config.yaml
model: "segmentation model"
dataset: "coloured fractals of 300 iterated function systems on busy backdrops"
train_examples: 97500
image_size: 64
crop_scale_min: 1
horizontal_flip: false
translate: 0.06
rotation_deg: 5
cutout: 0.25
num_classes: 2
output_stride: 8
arch: "vit"
norm: "layernorm"
norm_position: "pre"
hidden_act: "swiglu"
mlp_ratio: 3
head_dim: 32
fused_qkv: true
bias: "none"
qk_norm: true
parallel_block: false
inner_norm: false
drop_path: 0.1
patch_size: [8, 8]
conv_stem: false
layers: 16
width: 256
positions: "sincos"
init: "torch_default"
residual_init: "scaled_by_depth"
optimizer: "adamw"
learning_rate: 0.0014
beta1: 0.9
beta2: 0.99
eps: 1e-08
cautious_weight_decay: true
max_steps: 9000
batch_size: 64
epochs: 5.9
lr_schedule: "cosine"
final_lr_fraction: 0.1
warmup_steps: 900
weight_decay: 0.1
Rows from block 3 of a small segmentation model, named by matrix and row number. Rows with one number belong to one neuron. Each number is 128 + 24 x the weight over its row's rms, rounded and kept within 0 to 255. All counts start at 0. Numbers have three digits each. After the name is the row's rms in percent of the matrix's.
After each neuron's rows are labels from the 100 images, of 14976, where the neuron reaches its largest size: "top examples" is what is common among them. Only what is clearly more common there than usual is listed. The data: coloured fractals of 300 iterated function systems on busy backdrops. In brackets: how many of the 100.
# gate: MLP gate (model.blocks.3.mlp.gate.weight, 768x256), inputs 0-127
# fc1: MLP up (model.blocks.3.mlp.fc1.weight, 768x256), inputs 0-127
# fc2: MLP down (model.blocks.3.mlp.fc2.weight, 256x768, transposed), outputs 0-127

gate.397 067:108131147137160121107142101117144133153094101158134106122105064114153121122181082104145149118161170146105102136122142122126150125127129145107124137183130163150127170101120131154136118146140109121090113126140154127166097098142109102132121137148126133107139120110146110098115115121102136115154154154124125147100155162109108108116107132106105124124136136061102102163141113088083097134142
fc1.397 074:096099161143127141131100155083159152138115088126140114137107136123077117133139119135097131119096097130172145174153148137144099154126086134108139118106127096108121130157154131129123094116130163124152084111136113106088134104134116173119153111125069118160103128108160178142196161130140112146130116135110142109095138151147180111168148131120137083108145188161153157145131109143111094102167
fc2.397 062:179159110101127138132143158112169094129125146123133140118156161161121160111146116135090146149091179094144163140121080111164118136102164119099169098100116100101099129140124121121106154101139125129113123120121138139088150184151122155116109133125091151196115116134137153131129091109138105117110106126160125125125098136153173119126107108085112095155117181143113106132140125133127104166168
top examples: yellow (72); orange (28)

gate.370 108:143122182149119121109128128080115130129144131134104152119135145136129146099122104100125100127138124163130122114139125158156143146124127154129130114136192158131163100123137160215151170129140118133129130142170163142140144120136142138147118112112127042118131156105102116114067114137134169098084103123132095160086144161071086078133121162128115132148123141093139153152101147140116106133100
fc1.370 077:093083109129122169110111147103130164159161151142119105137157161093162153128144102111135105107176111130122102137146107086077107149117129112122104142095147097095147138089088155123136086091097157077117139117140117095137129114105117140112125115145090147118108107139117095085114183135157145137114116140119150130149148157090101134123101180132133136108154114095136170174158128108113148113130
fc2.370 073:133145111142126148095134122159147158107116103090190143117132107087141189132121143141117107136152155123139101094106109134132129122140124152107109153112124070088089155134066108120124122127110136127128136162134160142099129124140101138112107142139116121153106083122143167119124161136127124103118147129111096124143125112154111130146107134176186121141168137113195116148152183143119135129176
top examples: white (58)

gate.468 077:164087136139146161129130127148111145107120103137123122168106054120140154132139112151107113140135142146098117129107113110132104160139115141102113143160133170081157132132068163147099161137102133159165132134105150135146082152180100130099157116157177133128109100152086171140132069127123154094145117156123117150132119112156141113127143103130120145124108134126163130161147121154087135153153
fc1.468 080:106157147117138089110162139078111130116137154114182130130110174088100143121155157110079089110149095098118146122136165076105155114116124152161151097124142131083117099138143118118127153110151107126148145118120086109136121130130070132150135139131126146082117111122145103113101158143141101133116139141126130142119118103101150166143123167134143150133159102133133120129129126090139137131149
fc2.468 073:157153113129133097136133123120091107147121113097147151114103127135104116092113117105112135202088122118138103084151134193155118153121121163135170131091127125081128115131154148134122103159095092126175118145121106103149138135118109131128188106122115108156125178112144089155133111154156107138153145122143161125139158144133103140111093167145121116118101161109165132125104128141078147152140
top examples: yellow (29); orange (25)

gate.41 122:165155167147168154165154104061147145155134128125089146112132163153100111113120129120130108142095123110127168134149127169175133114110154118138087118114178145135116128171173167151129147146152109129103112113125158114097155143116119162130148085117128070118116111178116123140096113136146140096097130148129146175126106169094109088150143139092114072115105144098124153119096142135128111113142
fc1.41 118:131128115139108146132133156155166153089101148111107121165141130139137176114123119137172150098133167148139091154120123116150150127133143156125153121139132130182176144098102117106127122116126132137125134124155120128143095103142141095166099143116143136160097139119114170135136092096123155131134131084093097141100113125120177206106174106120110170124128107149140092101146101114129102142099
fc2.41 121:113113119164157153139127164079142098134111138144135094145151122138114120128135156154168108131101117165147121185118134141123118136116107114128159133120113114115103131123154154120130110105135113092096134105123138107097160145102135176104140123148119159161141116138142144159178118085129107140178130103151165143156128141126155142130155095085107168133112154103092113145153107138163143141140
top examples: yellow (27)

gate.200 062:082135152171130163139145179119150173109115131112148135105144132116145112157119135123107108109141134134116102098135132124136099127134096107100104131108138110095119118068123144131099122104125129136149118070137157129115095120166151135152137086129134128163161108071115147096104155103133129134102163135087097098134140138160102158126119129171114132097104104110086172111134175190136112120151
fc1.200 065:161163120162125157188172108120114134136170131153141130154093185134091129130115129155133089134135119139130093134162113136134127107089186130171198148101127139094145108119165128137092133091157136147104161144156081162104125127160111142138120147117124143130122109106119094162161146154133149133088120138116099111098167109108177124163135126135118140159130127090155128113127132119144079169072
fc2.200 048:110111112112151150122131152141191148146146129105113166096173087104097114103122120149131086157162138148099094119137119110152150105143141122133158138134099142102133102123116125101111153140114119139124145134101121173119148164120131158117145112100129140117130104110119127119102087120161107114123104126141112146116120148143067102155118129162134125159146108144144114156115132167217131128121
top examples: white (88)

gate.250 107:128144176135124123133110115113147142152122134164100133113180126147107135125149123128153102099143140167140125155136137138143153152142130135107119104150194121167145105092157144201154131105138144140123142127159160145096118125125132171134104101094150064115112112128116120105099131126130134096086104123120102172102114126080098110120127125119125132135128148117133113134120148168128107122056
fc1.250 065:139118122144128149128158134093097149118118111111146143145062116113157167132109109144118126139174115156045154156122163133107139136132116147162162132128112176137152131143091138155093151141130147121089103101132115100128182147101145160109112149135103157122134143113087160139099148107155135129172111105145140117159067120122134156149124136117118105153145122160133127142111123080146122171167
fc2.250 060:125138116140107130108149132131121143118126129132159093149117089147145119137111159129114129115116133102146109130122107150112101137133114154106169135167149125127112110152149119148141129115143181130123121145134180118103137084104150081138137105135100112163078120112154151152182080162121098112203115166150116127131161107108137144127063155124195089081138160137083152127124150134085138143132
top examples: white (81)

gate.604 113:107145156124145109110141128144109157112145130173122107094131116149105099095125114133128097136100085171145134080149102157135175164123107118145128129158134162157140088055147110145113147122119138145117152114154123116162155113114085143120142104095145098107110137118120108124072091124114138125114117148122141147132100157116127117129134118120055125122111130182110120100109154109114105147099
fc1.604 097:113188125122137147122128117130129119152107084094142137131175119127113141149166173149114133151120128139136157138109095142107106121129125166108070160125140117147122166173075137131127114110112122096104153148135106125075102173079094163129123128132177125161128112131130128152184072132147124082105108108157116133131100103135124126118078124126149136152128220128121119139124144132132129107098
fc2.604 093:127129113138143145146139135125165172135159157118112127148099138121114135121103084103164146115161124141115100108170168169084131146114142115136096139141112130180182144126125130131116076133148132127088148090140085095108119083151056111130121113117131140083140150139098101121101143108145150141116135103129132132139125131122098112117139141126106154121112140158142130114141131122148096120116
top examples: white (43); black (28)

gate.591 071:115086157133119128168098113092087131112056129126098105130162139145139097131143147123158108135141134157116124107086114117130122098146148138167181096132120111105081130073144084128130153073150139132125124138164162144163137141113160112135098131153129097127115135089130121160124154108115123108137119111161112132123129142132160091092176129151136147125154105097143118113145129142196180147120
fc1.591 077:102087147107128149133129102184107148107031104143105138139141121131179149093135096128126129132154135130124123126103150099156143082121128139117109122145112114110154145095150096142150171098128138154132131113159166129158117141144162099112080153093136145140091111156160168159141140126119134149090164107141097089118138098107123098111146153140144144105168116077152089138130166134105120104124
fc2.591 068:131113137140125096123129176129124124147162156136159116123109132084136177123088107131114142112078139137101131113135111100126072106154133156075112109064137113136145157110106178138093129132104144104132142164134116117144106149151133167124174152121092128146105135116114168158199112113120092120139121116099128097137159108147121154092081155160115181119110154110184102135123118181134144102135
top examples: black (64)

gate.517 107:136119142194141162160125132071141150171137152165088141124109190171128154128127098125174137104130178129164149161135109129130131165136106100175112131111138109157166143138119108140162109149128135129112130121139135103073120123138175120135085147084122143106142127119127103129154150136137116117127122109111127130104147123128071109099116108112116164152115143135071160158126160137145115139102
fc1.517 105:118157115166104148141116124128136131156129145177138160136132150151115107150120128158132121112181101159107158186164095115123144133117123085109126143149114109217134141134105132110146114164082092133108115141140124128084125143124070101149119124090122132068139093157136098152122114147129149139103103122118109157101131142097135145108093165095111109141135138148079133106125100138156106094095
fc2.517 107:154146128146134175137135122180130138121125060109152133155115072074089145159111143133123104142187166146068103150096161091094127117131121122118092160147096124124122145135069203095088133188104129130115134157128133115133121099151120127103093139147182161104124114146124149109116148078137116125114128121102150143141127144155121152131145108143165109133125124129174142115137124161137153133136
top examples: white (40); pink (37)

gate.647 106:120141134120119153143145150134125134140125118101148124131128102080117134138136141117164107060141129139137116141116121168100121113121141175083086119159158128148175097094142135118131129102131173127086143108131110166153111115137142153139123147119174128141140111128103159143128058100085123126083115109138066133121104123105162132125178118155139116149154114140122103117113154126149114132094
fc1.647 113:154184133133147087123119137142103165141138125157097121061125133124137104112202116109119130139105090148120136152134119102136114145115111126108142125116110110154120161070135150143095091164097098132167168133122120087140124106108124135142099116136112142156119121121149150138107169155157140117133143141152169162126124122140085175129092153156095140118085126124139127132163116140150117113150
fc2.647 120:161158122152127153126113122044154112116137098086107117105125124162114106169168165116130124095131109085148129155135161102141158110108147087149120111128102170120146128169206118105112142123161145153126145118135131090110135134086133128125120129119147161129146103121120117086152130148128132103115102120182135092159146100147109128153115131122166133106150099123122148127131138114155148164122
top examples: black (35); blue (27)

gate.283 116:151140151145144154139134117114173101120158107100122115138133098129110097161157165163139080128156155116127158153090139113148116097101131108127130146153163123122099139154112136117109124141161114150083128135124166110095143141136096141147124144111171120136115106179072132100152085156106147121131160164125118177132117120099134149175146125093141095128109166142161151142104093135145081145144
fc1.283 127:171138155167135181126150099124137104136134099089145115127135116118095137145142161157122085130135142090134174152105145111169101070127124104110115104111136132077078118178124160146141168161139097127114139136138153126071123139135113145149137122140124093137130098181104143118155114155130128099138158153145116149118147112104105130144125130094143090105126146138113180142122115130154119147166
fc2.283 129:096131121159141103151121135175151142110142112070176108154152131092168149134111117138128139141105147121130107104154129160131159127131099165147136107104087096087143153127121123122146170153147151103097140131135105154138141143092142111131142165146116160116118118092182131160101101137139121119119137111088100106126106126147141102123114119173154111116128117123138120108112153134108152082103
top examples: sparse (84)

gate.655 127:147075125162112114108128083162122157092109079101152100139149114133141094102152109128132107144112087135149180120122138176115154158108116131172108126145123103109116145121142135129105123154112132124117142136154129112164133139149086090138118142104139127119105109132106099101092141136087143102138142122135102145127130148117113066135147117152129103094139110135145152132134132107140146137108
fc1.655 125:103126133134103174121128150102155109110141132135129147105097146119074112138117153145118098102135104132133108106093115059149151138139157116132167126103141126156149082126121093141125103122092125152129072114144127158133125089103133106168097099133129105135139129139081128155087123142159190121118132125134112132145134156092151141159157128131109081151171110142173088116155149102163090162125
fc2.655 144:135183122127146097107138131112100129149145083119152149126131129129094160109124157146125129119091133092092124098130132134158140110161111132098125160083096119115124157143149178127129101151156148123133137177117126130140107125078145168079158102127105152165105135098153145118145115095114102118125098100151136113136125101163131154138105111198164126139114148117137137111120151157076141129135
top examples: black (58)

gate.340 117:147118137126158104159130107085095102155154098143131147144109105091142160133128117119120133143123149114072136122154153109081120101096129159112139154128153157081102105137147158169157160129166114139132157103124102118165156126144143135079164127157141114098137125128125102141120123103148123126098115129136141135134115101172142151121138111132147133133142132109150106106122103131121168128153
fc1.340 132:137111131140107100100125140148134142065119108108152112168130115119154128149099103120115118094170157121103093129112197114076170093107116152135161190157125123145119128118089151162116137118168127130130133152136129146155160141097116106107129119160151141105122121110145131147141114115101154100149116147122148127149147049140175140136129076124155108147133127107112101125138110145134115157141
fc2.340 136:095142089137113147131127181133125130116135105085155157111102098130081156098126119160147120108119136154148093132061086128175116139168148166124164116107102118134152152137123133109136123169128107107113133156114109140092091115140096161135128131118155148196087120114135144139105111157141121101140114121132123126135129138103131155096148110143130127181139140133130100110143176146134117148109
top examples: sparse (75); green (39)

gate.523 098:124133130169080123119150106183085139114132100133137114145115154110101106092146132104121122146120120126105169103117123144116137164117105121134121134110129089112138096089107157155112122149138136127140130134122156105161143110136143117156094191118146103121132103086112171097121143150123123081146128112120103150163168152113116126150113110153135118128181109168102166153178108151162116128168
fc1.523 110:195135169146123145118137139130123122145114168162117103154187170136124108160134136134124105114123136075156109097150152121119124103107082124178108116142145143158094079143111094143168118101144152119137132155105128112150129092148122133128097167122126121121131153148140090091129123146096089128136129127149125125171155130114143134119130142099133122131125085120140129138098077144100123139130
fc2.523 117:119156126105153115141130112152110134190143113115113127115129139144132136101122107124148124202097087092095118096168070154146104118119135129127129091128089138087145143139165135117157135139106123158162149147138106135147098106107127140115134128105083155152140150126174106132114117116139096129114113097113115139114115149167085107083123160121099155137081152084109164109110139160109174093111
top examples: white (61)